Weights of a small self-supervised image encoder: num experts 8.
Rows from block 3 of a small self-supervised image encoder, named by matrix and row number. Rows with one number within an expert belong to one neuron, the router's apart. Each number is 500 + 25 x the weight over its row's rms, rounded and kept within 0 to 999. All counts start at 0. Numbers have three digits each.
After each expert's rows are labels from the 100 images, of 14848, where the router gives the expert most weight on average: "responds to" is what is common among them. Only what is clearly more common there than usual is listed. The data: larger renderings of crowded toy scenes.
# router: router (model.blocks.3.mlp.router.weight, 8x192, trained with AdamW), inputs 0-191
# up: expert up (model.blocks.3.mlp.up, 8x192x192), inputs 0-191
# down: expert down (model.blocks.3.mlp.down, 8x192x192, transposed), outputs 0-191

# expert 0
router.0:499478452524528483507497472526497506462504513522520569447488493474502481500463465506504511535490523475550497513519497464487532460505512531573517485495492508490511456507497551513439502511488490495524509507484525474503496502494520492496520448506514504504450523484535502497500558504517464484535522473497503469523494507479483492521480439492530468514464466508469498504480504485467475520480542497520574479516484533512495490500498490474500495500510492501488504508470476490506524508508515507474479464507504477513486484499474492513493485578521488448536521495493470563493478488556475529
up.0:526520500438521485475514518518505511510497486495494498488472500503508531501468449478495538506505465475498508487518494514492504524502494526489490485512531501534447505524484493536555520478500449470501493493501450496529478531532505492510447476491544511495535529514461540493486495517461487508527479567490521515531479458525493459480518523497470470494492455461491519517501518510499479483505542479527520481495482501501502458502479534517486482531492484517489474513509523503501530525501500494472460549540487516523511410501446523466479467472480540540533521477509524469511541503499524525
down.0:503516483554517458492501507506450495484510527502501532520518499442528456472550494469482480494464495480485472500495466477499518508530494478525512501488512472511540544512524505507467506538505509461512505509457530463514456503486518532529527584524514464499497486485501503502474495513499457505532504485436488495521508529490492513523505498528507540511534524510521477494471511536493523505515454503469480462453572540507536474522527495518470481508523474501528482477489498497498532501512527484513530512508505503445506497485498508480539514498571464494503485482517468520507544472472508505
responds to: count: two

# expert 1
router.1:515504564521465475507504495520454490512483483483521464518496545513457500505510514467484542470521473472549469509498508466531479509495510474460497481503531526485499517474495497506528484487499537503430493427472519519496476512524488527494463557477532481483509480481466518513455493499498512494486492489466474513495480492542505525480514472515543528478481528499498480527482482483542483513507454483548489499529484499501490501465504532498425559511482498528528460480464522513518519509505492510510507518492466514462503499485464496523491516513496455538542544484531523522480512534509509497
up.0:493530517490508508449494507542547513490459475488514515521485551496482537480522476467505478466499460510531529498491530496473480519516492465468459502485560497526483463509507498460443516476544536516486513496508497509514527506511473496463474531483516485496498491491491474473466502523509512467541500525525517439529496526521478460515472531549541513490520478521506490495527524474466450490488510526487470498528513510521520516503536553524540521485489517499498484520511504536476494485497526466494467489475448496540443496475498532488455539504541491465482499506492513503493469498541476520
down.0:496566472493533479517466474512467477471528475530499490441527519475511504539499463501453498512541512539486488462507518479516478529496538491445524515485514515530518511484509482503520504460481512496544488509521471532522508503521504487479508486502487489491469499481522457467495495540533495485472503498532496487492516547502497484483451535462500518464567538507513525476450518486538496509455455511460513497503475498495507493483507564476459488526471512497516510469491554510493503495478548525515501537503478509453470491495515535472492537502521519506513497497528529468474509508489542476
responds to: count: two

# expert 5
router.5:489493550465513528503506498488517532523504495493483478536496527503496534468511514490505512434513478502522478481450482490488488527503477484488498519448488519543481509521491521510508525501488483506497540493500470487543556498552481464529498550543459471520539479470507497492491448491537458494537508532494529551505549484523488463508505527514480491534510461487491518497549508488495506479504478481473505458497521483481524508478473484516507512502516498510491529517479529536534478492492493466497508524497512512521486526530513491458487602480474483486485478538504485452496466508525479452
up.0:499514544524479506529517497481460466530467519483523459513529471514521476484517499516521488467448512548500508512467491524509500485496485560500495552492475509505472503499461521548502508457493514457511500489481485527479530455550517491537467491484487538503514512505514515487433481489463485488494513514492472441540520489498444516527519475486488526481506527456488522551461510542465483561532459462466464484478489499492517524472533475500460539501522520514526504545505502525502495508511486491488545507509501501514503502517545520485464502497510492500494499466462518503517498532516499498
down.0:477541450528513522443499496497543525517476540512501513533475490477492509509497445528553483548493504465518511515520503495524517518503522519464504515514491495531499466508503504483508486467496448521474510506499557484499545484477517496458543532487522515500520513559508505506517453468496501505471549504537510486469491487488526455470506484475487530481468476535484504471480499478486562508509487502517477468507440539509501482506485517486522498511518491526477494500474460482470545503502491515494458513540527531514490502478460498495489506523494506495439527519542500465483525474475533548
responds to: count: six

# expert 6
router.6:496529479512498518491485524508522448474512506524461480497532494537517482513513506592472473520487487503477498488513493573495502485468495484527512464523454471503547512528497467460471503487508490490518499520568478535453511494489489506481475490495494515533494519530524495533506521538497487514486476510533487507490469507450557496516513516492449508518520507505506524492515516498464512477507494524476482514455535498510517498520494511509514459483505504473425520477538481486475450514488519519496537492512520506515477521526522490508522482471486561486492476492453496514540505495487536438
up.0:512490495491518502476485489492503514479502447502523535522494571485479513484485531524500490490455446495512530496548472469516497540511524492543486524498526469495568553456488519508535473500526478506438472490526539486502481495489466484500464472491536465519499488481478507512483530447494513514480531490506518476471530523500468481555496516486512453515509481496516511516491487511487471485438493526537543467555491493488515496517489548467490493524488475527462530458487491535515515497511478512460537511517557491489535478514472470520508500478483490526530478489516502493516502498498512510
down.0:490497504451470505552561500522542480542526519507467506520529537485509465524508475515529494483528508504473483476494492492490488482492463526475511487513503474532459514485516454468528490492505485479483535476443502502474488474519494489453519525518540479462520476519478511446477539512505491523500516536471489490530463470470575498464488555505473468500533493457494538472513490486458484480483549465502481500540518486500520518508516488495524487495528509514479503548462482495477537501509490492484477511507463513510518502533532535507543480508483476473510515498531511495544463526489477476
responds to: count: two

# expert 4
router.4:529425492500498474492461506504505515459553495474498469480465539540494474500464504538519485447469524509459531488532532496481494459485505493501480541469510544513491497498464448475495524527528501503463516478503516480517485493507462546473503489519511430447506488475531492494552459529495515549501489476500508495473510479465511518534446532538485501477521511509507494518506499548505505500510534529476505462517534472504540521523487486506513478508492528522483515502500540521466506486519485500472504499514482505517481504494513504457462486532499541518509517532493493499484520457516552523
up.0:521517512470516516493519489466486524460473494473489485486462490426509493493515516523544495466493495493464503474476520513542477452497529496484467497449508470500499494522502491493537514531478457497478511550509481501525510510544491536484485503535522529528479512555500524528519532459520480514469466464514495503515576477517484506515492437530463465487504504478499521470474499485505529533489527505514482468505490446543498497518510500502449512509519486502481530465506515514495509566514504474538491462561516538516491502473506515531516532479492494510471492504523515483469522515473494520
down.0:485504481535524476484477549521513494488429498479508502539478494516506465524516482528471516503480476507524514497519456473505529496554505475510503505502483531514498519437504490548460503452495493494487520517521514548523530502493548501501518553514501473482523494443535488498523491537483482493495472491515524491483471573480528472490531493464498488488481550526483490529472514488530480495507526474471526481495494489489505493491514477553572533505524491534525492480462498539468457512491506519500483526536514513506484517497477482471450502478511541514478514464514478504481465498512496453
responds to: count: two

# expert 7
router.7:546561495499498545537518479421481519499526489522491534510497491457534484508514463467565512537474539505477509519506483480492531475505508528468511545490499521485525474475497476490487501477540461520499451507505487500583542461514478536506502478474502506494515489514482483493509490454472510531507545514470517472500521518492509457467488488484531526442523498493497475501492501537518496544492536478503500493479451535462474474503506511515513463483486490491518530506528455461506498484535508501490464478490497481528498518499484541495520497493546470481498484500499488486507461499491474522
up.0:549492509499479532520499483502476482457504452516499500496489520507568467514500506515484483510522521537532464556486547503511543460484536519511488527524505513496480505523490477504510524537512560505510480471521529509449553468480508516507479517469445505518471522508494499503447469513488497444501496480493497498511490471484486458478507457518523516507513536496518504534501526514466513466518440482495528494467497518449520441507544473512497535460479487541478498515490477475456480516521498521513501458522548510514507487467488505494444479484535486531515491504508499497499503508501523520
down.0:518500497566500534472501481504458505480525548457494538466509541501483479514512487497483489455494487493498498523561519501509503557503533465498483487528512490500539486505501491520488432489476511492540483499488524499507489475529520505541521549507545496465451494507511521499512521489522479455494503486524534527462486538549508475537483517496487460435509523508522497529542503469518475506487505523502461475478486521490455562503480494530497492516517477480493485489495469486518483493533479493472538538470515507489508480496536493561547519475484528499471492489480518518520516527466507495
responds to: count: six

# expert 3
router.3:520510478524485498532490491511503462478497484525502532491517503465467472528506496490508490510473535500483523504538550530535541519518487476485476530514506476475474518477527493512536497483490530481524462509508495510482480468455548544483485494444517512480493472486483516512491537505481532476489522483550486496449479517462459518534507445469482534435528503550533492512494496518510532518496465493494501511451462501494486488489537522491545441486514472532514493505501489441496516496513513508535511457524474467518478505487476509556520467502507507532535539495540493505477524514495518537
up.0:503500517469487490505495496556504447467473494503495494484535476538457512537535521500471476478488461524506470529551518459492514534554493472498502469459490481493552486482528511503466507516518508478481531479505513539519485469499529504500466561510497478498516485513507514510475490474529466495506532483503500558474531563479513515515499481479523502502514504467523456491465491498520523471505483469521464515521495484486502439520551498490463483512487483513514468486503480552480490500516481503528509525496527490518476479475459535504487496529505497494517544506506453549488496476568480466
down.0:524476483473452506497493499475485516545496489517483483506450529494443514478490486527528507480470478498584518468475482558525500520508510527507446525491490462514490523489500494491513497442470499468492466494490498461488482504524493533498505471447492466501459501481434543483546498510488565512509456470478477525515505437528520502487490470537481529482499492488505518461512479490547538510502509514515480520534459510500495541485463486472499546498520503485507504524472506495550528469512512526503506487487533493477501482502517487490465466478481504496495521488486521471506503502494527534
responds to: count: two